Weights of a small CTC audio transcriber.
Model: 3.58M parameters, log mel input, arch transformer, activation quick_gelu, layers 8, width 192.
Training: 11500 steps, batches of 256.
Data: 39062 training examples, 75.4 epochs.
Rows from block 2 of a small CTC audio transcriber, named by matrix and row number. Rows with one number belong to one neuron. Each number is 128 + 24 x the weight over its row's rms, rounded and kept within 0 to 255. All counts start at 0.
After each neuron's rows are labels from the 100 clips, of 14848, where the neuron reaches its highest value: "peak on" is the class under the peak. Only what is clearly more common there than usual is listed. The data: telephone keypad tones over noise or synthetic speech. In brackets: how many of the 100, against the usual share in percent.
# fc1: MLP up (model.blocks.2.mlp.fc1.weight, 768x192), inputs 64-127
# fc2: MLP down (model.blocks.2.mlp.fc2.weight, 192x768, transposed), outputs 64-127

fc1.129 [159 163 109 119 102 110 113 191 159  96 146 132 136 129 176 102 117 132 178 129 147 124 128 145 122 132 153 136 126 139 155 128 101 136 125 148 122 131 146 100 126 113 135 101 137 144 147 113 151  99 163 149 109 127 133 121 125 137 123 127 166  82  76 130]
fc2.129 [151 139 105 138 141 120  92  98 140 122 158  78 130 136 105 126 193 140 143 122 112 130 128 132 124 138 140 168 148 117 129 165  99 123 106 152 109 123 103 159 144 115 110 120 136 164 115 140 134 114 144  94  98 129 141 154 129  86 114 139 137 147 175 142]
peak on: key "3" (34 vs 1.7)

fc1.596 [106 143 130 109  86 118  99 129 130 103 155 130 144  89 104 128 129 170 132 137 161 169 125 130 157 149 126 119 117 112 152 124 117 110  98 111 106 151  94 108 113 119 136  99 173  73 109 115 156 172 114  83 149 181  98 147  96 131 124 114 131 122 140 118]
fc2.596 [117  88 134 193 105 158 109 137 107 137 138 151 120 171 152 139 162 119 135  88 140  78 141 149 134 109 162 125 138 155 126 119  98 121 127 128 126 114 106 140 142 150 119 149 111 145 108 116 134 100 152 127 163 119 126 108 180 129 150 122 133  92 100 130]
peak on: key "1" (60 vs 1.6)

fc1.94 [114 169 149 100 121 159 153 162 127 115 142 154 118 131 127 132 125 110 137 154 117 118 132 149 108 131 145 140 116 155 138 138 129 135 118  98  99 129 150 130 144 115 134  81 115  61  49 116 155 178 121  88 125 127 127 132 125 135 124 129 150 132  99 165]
fc2.94 [184 111 104 121 151 130 136 131 136 141 151 131 133 169 152 129 180 144 126 122  89  86 121  88 139 152 126 143 129 121 133 113 114 109 119 115 129 108 107 152 117 103 112 108 129 133 161 139  99  86 129 131 117 122 145 127 124 149 115 102 154 161 126  84]
peak on: key "0" (50 vs 1.7); key "8" (31 vs 1.7)

fc1.32 [126 159 169 133 127 184  53 134 135 165 126 104 123  97 114 103 115 134 102 110 129 139 135 114 146 129 162 148 123 128 111 136 116 136 112 109 137 153 144 129 131 110 125  95 125 119 147  83 149  89 142 129 126 173 131 125 130 116  62  79 155 118 103 128]
fc2.32 [128 139 139  96 161 144 109  88 111 116 150 142 137 126 137 146 127 140 141 130 123  88 138 119  83  82  91 112 128 147 128 108 125 144 152 157 148 116 139 134 128 113 149 154 141 112  93 130  75 156 150 113 149 119  94 143 112 135 112 134 179 123 165  90]
peak on: key "3" (28 vs 1.7)

fc1.30 [153 116 131 111 137 156  99 119 142  89  99 136 113 139 110 137 131 118 165 104 137 132 118 160  97 160 118 110 150 123 127 126 127 139 100 120 159 133 120  90 149 155 115 122 111 127 110 175 154 117 122 134  67 149 124 164 111 125 128 146 113 100 120  61]
fc2.30 [ 41 101 131 115 100 108 142 111 186 154 113  99 163 145 138 129 148 125 114 105 140 136 174 144 132 101 149 161  90 126 132 134 110 114 116 152 118 127 155 157 107 107 157 138 167 132  95 129 133 135 127 106 176 104 116 151 106 119 149  97 144 169 175 136]
peak on: key "*" (46 vs 1.7)

fc1.268 [165 139 143  94 135 143 164 135 114 111  98 132 110 116 153 121 146 121 136 131 131 126 199 170 128 146 121 121  91 142 154 150 107  74 123 133 129 142 124  96 108 150 141 126 129  99 120 131 119 151 117  81 128 123 138 154 119 104 114 100 122 134  80 129]
fc2.268 [140  74  96 153 147 106  80 122 123 143 143 138 131 129 125 138 133 103 118 164 150 147 157 100 147 184 136 148 126 127 136  87 142 121 103 136 166 107 123 152  93  92 164 139  90  67  92  91 140 100 133 129 119 138 132 125 148 127  91  98 161 166 135 140]
peak on: key "1" (46 vs 1.6)

fc1.42 [127 127 143 144 130 160  86 130 133 116 160 133 114 115 110 126 115  99 187 174 108 199  99 108 190 114 174 147  95 135 133 122 139 129 115 122 141 151 136 159  95 133 149 126 125 120 104 144 112 115 114 113 179 146 120 156 123 136 132  67  83 119 115 143]
fc2.42 [141  85 130 138 182 124 134 137 144 162 122 135 126 139 142 159 196 128  98 143 118 152 125 114 128  90 130 135 144 128 139 135 151 146 139 188 147 120 118 126 134 148 119 137 129 104 120 112 135 138 124  83 133  89 130 146 134 108  96 118 124 143 169 122]
peak on: key "C" (41 vs 1.7); key "B" (35 vs 1.7)

fc1.353 [132 173 118 118 153 101  97 118 145  73 126 113 143 135 158 124 126 120 108 118 133 159 128 138 126 135 118 143 154 131  97 116 125 135 174 133  98 129 140 109 120 132 134 124 172 143 121  76 101 123 105  87  90 110 159  96 124  99  89 112 126 107 115 126]
fc2.353 [128  96 135 121 126 148 103 184 146 160 156 145 132 147 124 169 134  84 116 122 150 101 132 129 133 102  86 130 122 136 144 101 130 114 122 172 170 135 154 137 117 171 131 182 148 137 121 150 124 139 136 146 156 106  79 171 129 154  90 134 150 130 142 171]
peak on: key "#" (31 vs 1.7)

fc1.409 [ 83 129 146 128 127 144 146 159 128 121  75 138 107 158  99 125 131  77 153 118 113 178 132 171 129  98 153 126 104 136  87 162 125 140 104 140 121 132 145 117 152 134 156 118 124 113 165 139 133 131 130 123  96 130  95 143 107 161 139 125  81 129 117 121]
fc2.409 [139  85 107 120  98 121 119 129 153 122 136 122 148 114 166 125 195 129 118 128 137 148 129 129 117 156 127 135 140 116 172  90 121  80 101 120 128 115  84  84  87 162  96 117 128 132  78 122  93 152 122 128 128 184 147  96 105 182 164 143 143 116 169 124]
peak on: key "1" (41 vs 1.6)

fc1.402 [116 141 140 163 134 162 135 143 163 115 129 134 126  98 151 190 138 103 176 123 121 140 116 157 117 132 140 105 140 107 134 170 193 160 131 126 106 108 164 119  98 133 127 112 198  99  94 157 128 129 127 114 108 103 134 111 116 183 133 130 125 144 132 147]
fc2.402 [118 117 144 138 123 143  68 148 130 120 154 128 150 123 116 141 169 143 139 130 124 114 114  94 127 115 131 177 146  83 116 101 136 135 127 113 127 113 130  92 101 129 123 164 157 126 121 103 100 131 133  99 151 115 150 147 139 172  83 118 180  99 126 122]
peak on: key "*" (36 vs 1.7)

fc1.245 [129 107 191 129 128 156 127 132 115 132 100 156 131 125  98 140 123 146  98 135 115 140 141 133 127 142 150 124 141 111  86 110 125 128  74 128 125  74 139 131 112  93 157 119 126 103 154 126 161  96 125 174 108 127  91 138 127 102 145 128 128 107  85 126]
fc2.245 [144 113 122 126 124  90  99 132 131 157 103 121 127 154 176 134 153  93 150 127 144 155 123 109 152 172 144 172 114 111 121 181 118 152  62 130 124 118 127 162 168 117 133 121 127 129 123  96 116 124 155  94 144 163 163 111 138 167 116 167 140 106 149 129]
peak on: key "*" (32 vs 1.7)

fc1.349 [ 80 157 100 136 111 153 124 210 133 104 163 126 119  93 187  97 139 150 143 156 129 157 129 126 119 115 143 116 125 139 117 151  95 137 130 138 121  98 127  90 115 119 144 107 150 146 117 147 154 144 105 127 114 129  65 143 117 114 133 146 156 145 107 124]
fc2.349 [150 141 137 144 160 102 147  96 122 124 114  90 110 123  67 115 162 124 144 132  95 130 149 121 122 106 117 129 112 102 158 128 126 147 110 163 110 141 121 146 128 160 111 128 163 203 131 115 153 108 104  84 126 110 137 138 124 117 133  97 115 119 188 124]
peak on: key "3" (43 vs 1.7)

fc1.589 [122  93 145 135 192 119 219 145  75 141 136 172 125 133 146  94 119 120 106  94 153 138 116 192 147 131 148  96 149 127 135 151 118 138  91 130 110 142 135 142 182 147 133 132 103 131 142 101 144 125 110 141 119 114 142 135 157  62  95 118 103 131 134 131]
fc2.589 [128 116 138 143 109 119 142 108 124 110  75 121 127 173 111 117 156  97 105 141 115 129 131 125 137 119 160 140 166 144 116 135 143 127 132 124 206 105 105  99  84 157 117 141 101 129 113 142 103 163 135 124 112 121 110 146 119 123 145 129 133 123 130 108]
peak on: key "#" (50 vs 1.7); key "0" (36 vs 1.7)

fc1.178 [122 110 146 111 195 123 124 168 112 154 110 127 136 126 162 110 161  96 129 139 117 154  64 116 123 144 127  96 146 126 123 104  93 145 130 116 178 112  58 114 118 144  87  96 128 114  82 123 154 126 119 131 161  93 121 144 111 157 120 143 116 138  97 112]
fc2.178 [131  97 150 163 113 142 127 124 168 130 151 174 141 138  97 105 109 125 154 122 101 132 169 113 135  91 127 102 141 120 112 119  91 143 106 190 151 108 143 112 119 135 115 134 131  90 116 119 102 148 132 130 123  99 133 119 145 168 134 141 154 134 148 110]
peak on: key "C" (78 vs 1.7)

fc1.338 [128 133 111 118 109 100 144 179 129 124 116 176 128 164 146 108 119 128 129 145 119 157  97 132 139 122 115 118 154  92 145 114 130 157 118  93 146 104 104 130 138 127 123 140 130 124 160 125 112 138 133 110 125 111 150 109 139 123 125  95 126 116 154 131]
fc2.338 [134 123 108 126 162 109  68 143 114 102 106 132 116 132  93 126 136 130 136  96 138 117 141 165 160 119 145 139 121 125  93 134 134 121 166 113  75 112 125 107 108  97 151 140 116 124 126 145 107 194 133 139  72 146 136  87  72 219 156 135 172 124 162  52]
peak on: key "*" (87 vs 1.7)

fc1.507 [126 126 127  94 105 115 125 110 113 109 132 128  97  97 146 104 119 109 132 150 125 134 109 110 124 115 137 121 141 106 127 100 115  85 138  89 150 140  88 166 115  85 155 130 112 114 127 127 144 152 143  47 147 137  82 143 130 127 130  90 132 125  95 140]
fc2.507 [126 102 150 172 151 156 125  98 138 136 126 110 130 127 160 165 139 107 145  94  98  97 177 196 157 129 152 154 148 168 117 113 129 103 111 171 124 163 140 126 167  83 122 145 101 142 108 101  76  95 132 119 149 111 111 110 182 123 117 121 129 122 145 160]
peak on: key "1" (30 vs 1.6)

fc1.365 [126 179 118 153 121 128 116 132 127 139 119 172 141 138 139  91  84 147 106 170 109 143 137 154 132  98 154 110 127 126 111 123 132 145 132 137  93 123 179  94 134 150 144 116 150 121 103 162 142 148  87 125  54 128  69 125 144 104 148 133 130 189 110 140]
fc2.365 [168 108 153  99 143 118 145 162 146 125 109 103 118 141 121 134 167 141 162 100  77 144 158 120 125 132 126 145 121 105 155 154 135 125 100 142 168  73 103 120  93 143 147 133 108 143 150  86 106 124 152 116 115 151 129 148 106 199 178 137 113 116 190 104]
peak on: key "*" (79 vs 1.7)

fc1.87 [124 140 156 135 127 143 110 134 134 112 106 140 133 117 122 138 116 156 116 138 149 146 114 112 120  86 117 116 100 133 137 126 107 120 134 178 144 118 148 114 149 116 104 107 128 152 125 132 132  85 179 109 126 135  70  97 141 140 139 137 146 126 149  82]
fc2.87 [129  82 103 179  94 151 124 155 139 125 159 113 117 113 110 135 150 116 161 120 124 147 120  99 127 125 129 157 179 107 128 136 154 152 109 168 159  99 119 147 124 132 129 133 131 127 124 137 138 114 123 135 126 125 165 133 102 121 115 114 144 136 159 189]
peak on: key "B" (28 vs 1.7)

fc1.112 [121 132 132 142  96 154 148 135 174 101 122 132 106 135 112 104 157 137 136 139 123 129 142  99 139  97 141  91 102 165 140 136 131 111  96 145  99 120 102  88 130 136 120  58  99 118 137 159 103 126 105 190 119 130 129 100 127 136 115  97 112 155  85 121]
fc2.112 [118 104 149 157 157 150 124 162 103 119 137 138 137 128 154 174 124 121 117 115 149 124 134 113 111 133 150 202 132 137 127 122 128 134 116 135 131 129 148 164 128 139 123 141 120 145 132 142  72  58 138 123 194 120  93 147 143 128 153 155 129  99 145 159]
peak on: key "1" (33 vs 1.6)

fc1.359 [124 133 130  77 152 150 136 133 142 110 130 118 121 120 176 130 162 144 124 146 138 119  91 108 112 168 107 104 141 121  88 116 129 124 159 130 131 125 170 128 147 122 194 101 141 124 118 153 170 145  73  79  78 125 124 112 116  83  96 124 135 115 121 111]
fc2.359 [121 127 100 130  87 176 120 183  79 141 129 129 169 136 132 151 151 107 116  77 124 123 120 114 150  98 122 119 128 131 178 125 112  95 120 134 152 147 112 134 111 109 113 130 134 156 140 151 127 128 172 134 155 129 117 117 123 160 117 148 113 150 120 127]
peak on: key "D" (49 vs 1.7)

fc1.19 [117 112 141 121 124 119  88 154 136 128 102 161 149 127 127 127  98 115 155 165 118 127 119 148 115 154 152 105 112 129 118 149 107 146 149 161 135  91 132 145 112 119 122 120 141 117 130 115 123 125 152 180  82 127 125 126 126 121 123 127 163 143 102 126]
fc2.19 [107  92 128 196 140 136  72 117  91 146 129 158 128 122 121 179 154 105 153 117 158 116 110 108 135  97 133 126 150 163 150 135  94 121 119 129 134 128 135 167 127  97 120 128 125 160 102 117 136  65 121 119 177  85  88 112 124 186 145 136 119 125 108 144]
peak on: key "#" (48 vs 1.7)

fc1.119 [122 146 165 132 144 104 119 167 134 121 145 146 133 131  84 120 109  93 159 140 129 133 117 126 105 185 209 128  93 154 148 103 126 113 149 135 133  94 137 111 141 105 129 120 130 102 105 126 146 106 124 129 157 118 142 137 156 124 131  98 144 147 118 163]
fc2.119 [143 113 132 138  99 122 112  96 139 144 139 136 132 155 129 143 143 163 126 141 197 145 130 117 136 127 136 161 157  94 139 164  70 114 103  85  95 142 103 130 136 142  68 109 187 138 144 118 126 115 136 120 108 119 157 102  64 105 132 166 125 109 152 173]
peak on: key "0" (79 vs 1.7)

fc1.537 [116 135 121 172 150 116 106  94  96 141 124 124 126 131 126 121 105 126 163  93 138 112 135 159 126 141 137 133 106 123  59 144 108 125 130 128 104  94 117 124 155 120 136 127 147 137 127 153 124 150 128 118 153 101  93  78 137 132 128 113  46  83 140  99]
fc2.537 [120 103 127 130 118 148 127 141 177 131 129  81 107 121 129 144 150 184 114 129 140 177 128  86 131 115 141 116  90 142 132 132 141  87 109 135 126 131  94 124 113 123 114 124 112 154  83 126 114  89 111 116 113 133 128 145 112 148 164 154 125 141 140 138]
peak on: key "4" (36 vs 1.7); key "7" (33 vs 1.7)

fc1.633 [146 138 138  91 117 122 110  88 109 115 156 144 150 136 149 113 172 130  86 125 127  84 121 152 122 138 122 135 118 104 120 162 109 149 155 120 156 128 201 122 133  81 131 130  98 141 178 124 138 160 127 114 113 161 118  55 153  73 104 130 135  99  98 130]
fc2.633 [108 113 126 163 131 143 105 137 130 158 148 142 128 128  84 105 134  80 161 120 124 140 122 137 168 105 143 150 120 126 174 149  98  90 175 133 231 128 120 135 162  98 106 127 137 122 150 128 100 119 131 123 171 108 125 122 122 114 126 126 121 100 141 122]
peak on: key "0" (51 vs 1.7)

fc1.264 [129 128 117 151 142 109 135 120 123 144 147 101 108 124 172 158 143 130 111 123 124 116 137 136  36 126 107 141 159 155  99 142 124 129 150 125 108 132 116 118 138 118  88 107 111 100 143 108 145 158 126 148 169 133 129 129 172 140 135 120 135  87 134 116]
fc2.264 [137 109 106 120  66 138  83 141 154 117 158 143 115 156 128  81  98  92 118 157 106 189 106 159 165 123 169 114  84 150 152 124 127 147 147 148 170 140 129 138 112 107 154 134 144 158 133 121 112 142 170 103 111 108 121 127  74 138 127 119 162 128 151 104]
peak on: key "#" (54 vs 1.7)

fc1.230 [111 163 116 133 116 114 131 129 115 115 163 108  93 121 145 136  93 119 102 141 106 159 153 118 109 166  94 119 115 105 123 125 112 147 139 108 162 129  85 104 124  95 144 167 128 117 146 126 136 123 137 157 157 121 154 124 111 102 121  91 103 133 139 120]
fc2.230 [128 120 118 125 120  83 123  61 140 101 143 144  92 178  88 101 143 134 127 135  86 134 109 108 131  93 148 125 130 137 120  92 139 138 145 136 186 109 143 176  87 124 118 134 118 137 139 111 129 126 162 118  89 135 121 136  98 136 127 151 119 114 179 129]
peak on: key "D" (51 vs 1.7); key "#" (30 vs 1.7)

fc1.466 [141 114 104  81 110 128  86 126 107 139 129 112 135 128 165 125 138 111 127 158 122 103 131 126 124 115 125  92 136 150 127 145 141 124 150 136  70 104 140 131 145  96 106 107 164 109 130 108 154 105 137 134 103 143 102 143 121 124 131 121 169 119 128 112]
fc2.466 [181 126 125 123 149 120 199 125 181 133 144 153 115 119 115  74  88 110 116 108 120 122 133 102  87 134 108 140 114 198 104 127  99 171 127 120 159 153 107 153 139 115 119 136  67 145 135 133 105 128 118  61 123 120  94 135 178 132 124 148 111 130 143 143]
peak on: key "6" (59 vs 1.7)

fc1.107 [133 146 129  83 148 109  99 152 137 142 125 140 107 122 152 111  92  87 156 138  87 123 151  70 100 103 139 119 123 107 167 144 105 129 134 101 158 137 140 101 130 110  81  87 157 118  76 141 150 171 136 173 116  98 125 129 122  80 106 140  86 143 104 126]
fc2.107 [132  83 127 122 108 140 155 100 141  94 125 146 139 186  80 121 123 107 158 124 119 119  70 154 151 150 112  99 128 123 121  96 113 146 142 112 115 131 135 123 116 123 123 171 111 109 125 131 108 123 109  91  90 116 115 132 134 131 184 149 130 116 161 120]
peak on: key "C" (48 vs 1.7)

fc1.413 [108 119 135  96 123 143 145 151 142 136  61 144 162 140 106  74 136 141 111 178 101 104 126 134 103 143 160 147 135 119  67 113  98 128 112 136 141 107 131 145 121 127 132 137 114 131 127 133 158 144 118 147 127 120 127 142 124  92 124 131  94 112  82 169]
fc2.413 [ 89 107 131 146 101  90 101 120 134 164 119 145 151  79 116 129 146 126 171 103 129  99 149  80 155  91 129 132  97 102 142 135 168  96 127 107 133 129 133 143 118 131  97 107 125 101 145 109 126 105 117  87 115 114 126 142 148 147 132 149 149 124 172 112]
peak on: key "*" (64 vs 1.7)

fc1.556 [127 110 129 140 135  98 138 160 112 138 139 107 135 137 164 122 116 130 153 156 158  99 162 145 119 143 123 141 178  92 140 121 123 137 126 158 163  95 133  78 120  79 158  82 102 127 135 177 133 114  89 169 121 105 159 119 117 116 126 124 113 152 137 155]
fc2.556 [133 141 157 113 130 112  52 150 149 117 113 123 133 152 131 128 135 118 131  99 133 168 119 107 138 119 119 137 130 128 124 140 142 158 153  81  98 114 130 122 136 119 167 129 142 123 107  75 135 132 103 132 166 162 134 168 162  96 136 146 188  74 179 111]
peak on: key "4" (49 vs 1.7); key "7" (25 vs 1.7)

fc1.476 [138 147 112 182 166 112 163 157 131  58 151 108 158 122 143  97 104 129 186 131 132 133 133 143 118 187 104 117 147 131 145 122 134 122 163 199 168 130  50 132 173 138 128  97 160 117 127 159 120  63 144 128 127 116 128 116 149  81 168 155 133 143  65 140]
fc2.476 [124  60 137 134 100 116 122 116 121 123 153 117 129 137 117 124 131 151 133 116  85 153 109 147 154 103  96 161 126 139 119 137 128 147 149 143 118 133 114  97  95 113 113 167 133  92 127 128 120 163 118 129 109  90 134 166 114 126 126 139 167 131 148 114]
peak on: key "C" (43 vs 1.7); key "9" (42 vs 1.7)

fc1.583 [123 110 155 134  84 130 140 126 160 109 128 145  94  89 130 102 154 167 128 129 127 146 144 134  96 110 153 127  92 142  77 113 123 172 112 145 145 101 127 120 135 135 134 122 133 119  97 152 151 116  98 106  55 120 128 110 145 111 110 110  98 137 138  98]
fc2.583 [203 100 115 134 128  71 137 125 122 128 130  76 157 145 207 123 170 157 164 141 151 128 114 102 158 129  96 153 177 121 153 130 192 101 130 128 109 120 153 138  79 132 144 152 142 165 147 104 103 103 125 145 181 112 156 123  81 151 130 132 181 140 134 149]
peak on: key "1" (30 vs 1.6); key "*" (30 vs 1.7)

fc1.102 [ 97 137 120 117 119 121 113 136 138 119  83 131 153 120 100 123 161 134 129 144 138  83 124 123 126 104 144 153 134 130 105 130  86 107 123 105  84  85 144 160 156 122 113  93  53 138 122 146 132 129 113 162 101 113 111 124 139 121 149 149 127 126 121  84]
fc2.102 [114 115 126 168 123 116 128 114  92 119 119 135 116  83 170 137 115 111  98 156 139 143 134 105 136 135 139 125 103 128 137 141 116 114 117 126 117 143 129 175 161 124 155 124 143 157 204 118 111  98  87  70 203 123 106 124 140 133 120  88  96 114 149 134]
peak on: key "4" (41 vs 1.7)

fc1.565 [149 159 141 125 127 182 112 120 133 121 114 116 101 116 134 126 123 119 151 119 114 124 114 133 100 118 104  86 121 176 102 134 139 142 112  93 111 166 102  88 108 114 125 103 168 178 126  81 148 102  97 143 114 128 112 112 128 123  95 114 136 140 115 133]
fc2.565 [139 115 143  94 155 122 177 188 121 162 116 142 107 130 116 118 133 167 138  80 119  89 129 132 145 148 131 185 150 148 127 142 147 175 133 148 124 135 136 117 149 125 166 136  83 126 131 125 107 146 159 137 133 117 136 103 115 121 125 140 120 129 133 117]
peak on: key "4" (52 vs 1.7); key "7" (25 vs 1.7)

fc1.465 [119 105  96 141 136 134  86 139 154 106 100 151 129 100 127  84  84 131 178 129 136 108 137 132 119 129 127 135 154 172 181 118 106 134 145 147 132 128 124 140 138 105 113  91 118 119 154 168 127 137 124 126 181 124 113 139 160 129 120 155 150 129  72 133]
fc2.465 [140 130 152 171 123 160  83 101 131 129 151 136 124 126 138 115 148 137 134  96  97 120 104 111  95 122 107 137 121 119 130 127  96 156 141 158 119 138 126 125 172  95 104 178 121 124 118 108 110  99  91 132 125 159 112 142  98 146 108 129 152 100 145 137]
peak on: key "B" (39 vs 1.7)

fc1.88 [126 110 125 128 126  81 102 128  98 108 112 138 130 156  79 106 124 143 134 149 164 117 138 126 118 122 130 124 131 122 132 103 143 121 112 133  96 115 121  87 149 120 124 135 123 111 127 136 134 128 122 126 141 123 128 106 128  91 117 141 130  96 101 118]
fc2.88 [126 109 145 102 152 157 170 150 130 118 144 141 112 137 126 106 152 136 161 127 157  72 148 133 152 153 101 106 151 149 170 135  80 143 169 141 110 146 136  96  91 150 138  94 113 106 159 139 100 101 137 103 172 120 115  95  84 145 136 120 162  95 120 108]
peak on: key "0" (31 vs 1.7); key "2" (29 vs 1.6)

fc1.123 [100 135 116 140 123  75 104 141 119 105  64 152  64 132 120 108  96 135  99 126 115 118 172 154 151 133 161 133 128 146  70 173 117 141 110  99 124 109 128 112 132 146 167 119 165 129 133 140 129 114 126 143 123 127  60 124 110 142 154 133  56 128  82 117]
fc2.123 [116  98 160 136 125 126 128 123 179 120 130  85 146 136 106 146 210 149 115 118 135 127  74 121 121 125 146 130  95 144 172 116 165 102 107 125 122 120 120 114  97 136  76 167 129 128 109  94  72 110 136 125 122  99 145 130 119 145 114 141 170 128 166  97]
peak on: key "4" (33 vs 1.7); key "1" (27 vs 1.6)

fc1.441 [111 118 101 114 146 139 117 124 180 144  99 127 171 149 158 139 130 129 124 175 135 132 100 171 132 139 114 143 143  99 144 119 124 141 126 127 126  97 167 127 114  64 125 129 188 150 130 134 138 155 118 138 116 120 131 113 125 159 134 120 118 156  94 142]
fc2.441 [141 192 136 167  95 129 119 125 103 103 162 125  81 119 127 132 144 164 167 114 118 109 103  92 141 110 120 125 164 123 164 116 138 135 156 109 131 172 141 134 125 147 132 156 105 148 122  68 115 110  84  71 153 115 121 148 143 131 107 136 147 102 141 110]
peak on: key "#" (65 vs 1.7)

fc1.79 [147 129 128 123 119 109 130 149 111 120 128 104 130 114 132 130 116  81  94 129 129 140 116 119 103 134 160  81 125 165 159 138 126 105 122 117 116 118 138 128 126 122 183 130 154 109 137 144 168 138 111 128 119 122 112 115 149 148 132 133 165 115 117 148]
fc2.79 [133 129 124 129 113 173 138 135 160 151 126 106 112 116 138  98 147 161 153 123 102 109 132 142  93  80  94 148 183 169 128 129 119 135 123 157 126 172 126 147  96 138  79 111 128 143 126 109  81 128 164 111  74 139  92 198  80 151 126 142 119 144 148 110]
peak on: key "3" (81 vs 1.7)

fc1.675 [144 117 136 133 140 137 150 177 170 147 108 106  93 132 135 124 118  93 142 118 112 163 112  89 145 122 116 102 151 128 130  68 123 134 112 120 171  74 145 146 104 126 132 105 196 127 135 117 162 116 136 152 108 135 109 115 123 121  96  94 163 132 170 127]
fc2.675 [129 146 129  90 159 118 141  60 101 102 110 109 163 117 141 105  54 132 129 140  99 117 160 106 127 124  76 141 125 151 136 143 103 122 148 189  82 102 127 136  85 109 115 160 118 143  89 110 116 146 156 106 155 113 129 150 165 163 168 143 152 158 119 122]
peak on: key "3" (31 vs 1.7)

fc1.674 [101 126 128 180 122 122  98 138 134 157 116 120 153 102 188 123 106 144 130 116 125 114 115  90 133 117 144  88 100  90  87 130 142 129 139 116 125 104 124 129 184 125 107 133 140 135 136 140 109 132 155 125 127 102  97 109 168 111 137 100  95  77 121 106]
fc2.674 [133 143 126 117 108 169 168 122 106 136 130 107 118 133 128 142 152 158 134 133 118 145 120  88 125 152 113 133 108 136 137 112 182 137 116 132 146 119 108 163 140 130 126 173 150 111 158 155  98 125 126 126 147 124 162 152 133 133  86 169 168 135 141 130]
peak on: key "D" (35 vs 1.7)

fc1.394 [102 180 126 133 100 136 141 161 142 147 108 133 168 128 149 153 146 132 142 107 143 132 150 146 126 137 120 137 146 143 167 180 167 123 115 135 135 127 156  85 118 156 165  95 159 129 109 129 145 127 152 143 123  59 113 140 127  83 153 130 108  96  80 130]
fc2.394 [130  97 113 113 137  96  81 145 128 122 127 136 129 138 129 138 176 122 164 142 127 141 105  99 142 114  94 173 111 130 143 129 145 125 128 116 114 124 141 157 122 154 127 130 125  92 114 110 140 111 135 128 173 101 106 135 107 132 155 168 201  96 200 139]
peak on: key "*" (37 vs 1.7)

fc1.156 [143 150 157 150 128 118  92 133 124 150  86  86 133 115 140  88  98 118 149 143 113 156  91 198 103 109 166 111 151 117 134 124  54  82 180 134  89 142 157 162 148 157  81 137 155 136  96 118  89 126 122 136 160 118 141 154 137 139 133 135 155  87 131  94]
fc2.156 [139 161  99  89 102 147  85 102 166 116 143 129 120 118 141 102 135 118  90 129 149  80 137 128 136 118 135 110 186 156 134 133 121 148 119 162 149 158 133 126 104  99 123  80 122 127 140 139 104 148  93 131 129 128  85 148  88 184 123 129  90 126 176 147]
peak on: key "#" (43 vs 1.7)

fc1.705 [115 146 149 113 188 136 176 165 137 156 153 127 122 124 147 109 175 112 100 114 101 142 127 181 136 102 143 123 136 120 156 115 150 131 128 130 141 150 126  99 127  83  61  95 162 166 109 136 143 146 135 124  91  80 121 105 109 100 140 147 102 134  83 137]
fc2.705 [143  98 147 163 130 143 127 137 133  86 131 182 116 133 101 123 157 102 146 126  88 109  77 140 128 140 116 109 115  94 128 102 126 178 141 109 133 130 123 120 107 135 114 128 114 134  95 125 121 139 125 111  72 116 133 109 117 170 152 129 162 114 135 118]
peak on: key "C" (37 vs 1.7)

fc1.573 [102 115 160 127 146 124 134 130 153 147 107  98 104 110 130 133 118 136 129 135 136 139 131 147 111  97 137 100 134 139 122 103 110 120  97 126 130 161 123 147 167 139 121 169  76 116 127 141 137 161 110 122 106  95 123 137 107 114 133 108 122  86 112 136]
fc2.573 [129 122  91  86  94 106 148 132 111 133 116 130 120 111 108 110 114 131 135 131 150 103 124 122 108 134 129 107 151 124  90 121 171 141 168 132 131  95 109 169  94 138 118 149 121 140 107 125  91 141 142 121 129 159 135 118 107 144 139 102 111 125 149 131]
peak on: key "C" (36 vs 1.7)

fc1.111 [136  97 135 157 136 148 141 137 165 129 124 148 134  60 144 112 138 123 105  93 160 119 119 119 125 133 138 134 123 141 128 129 113 121  89 106 158 116 130 118  96 103 129 125 102 132  96 149 112 132 141 135  95 126 135 127 122 127 142 146 158 119 133 126]
fc2.111 [ 94 140 129 112 133 120 100  95 121 121 135 121 117 113 123 107 124 122 146 149 121 126 127 110 154 100 148 147 121 122 114 173 130 114 148 151 143 103 123 124 139 126 130 135 123  97 145 130 117  93 118 104 181 146 129 126 113 142 103 111  97 123 150 163]
peak on: key "0" (46 vs 1.7)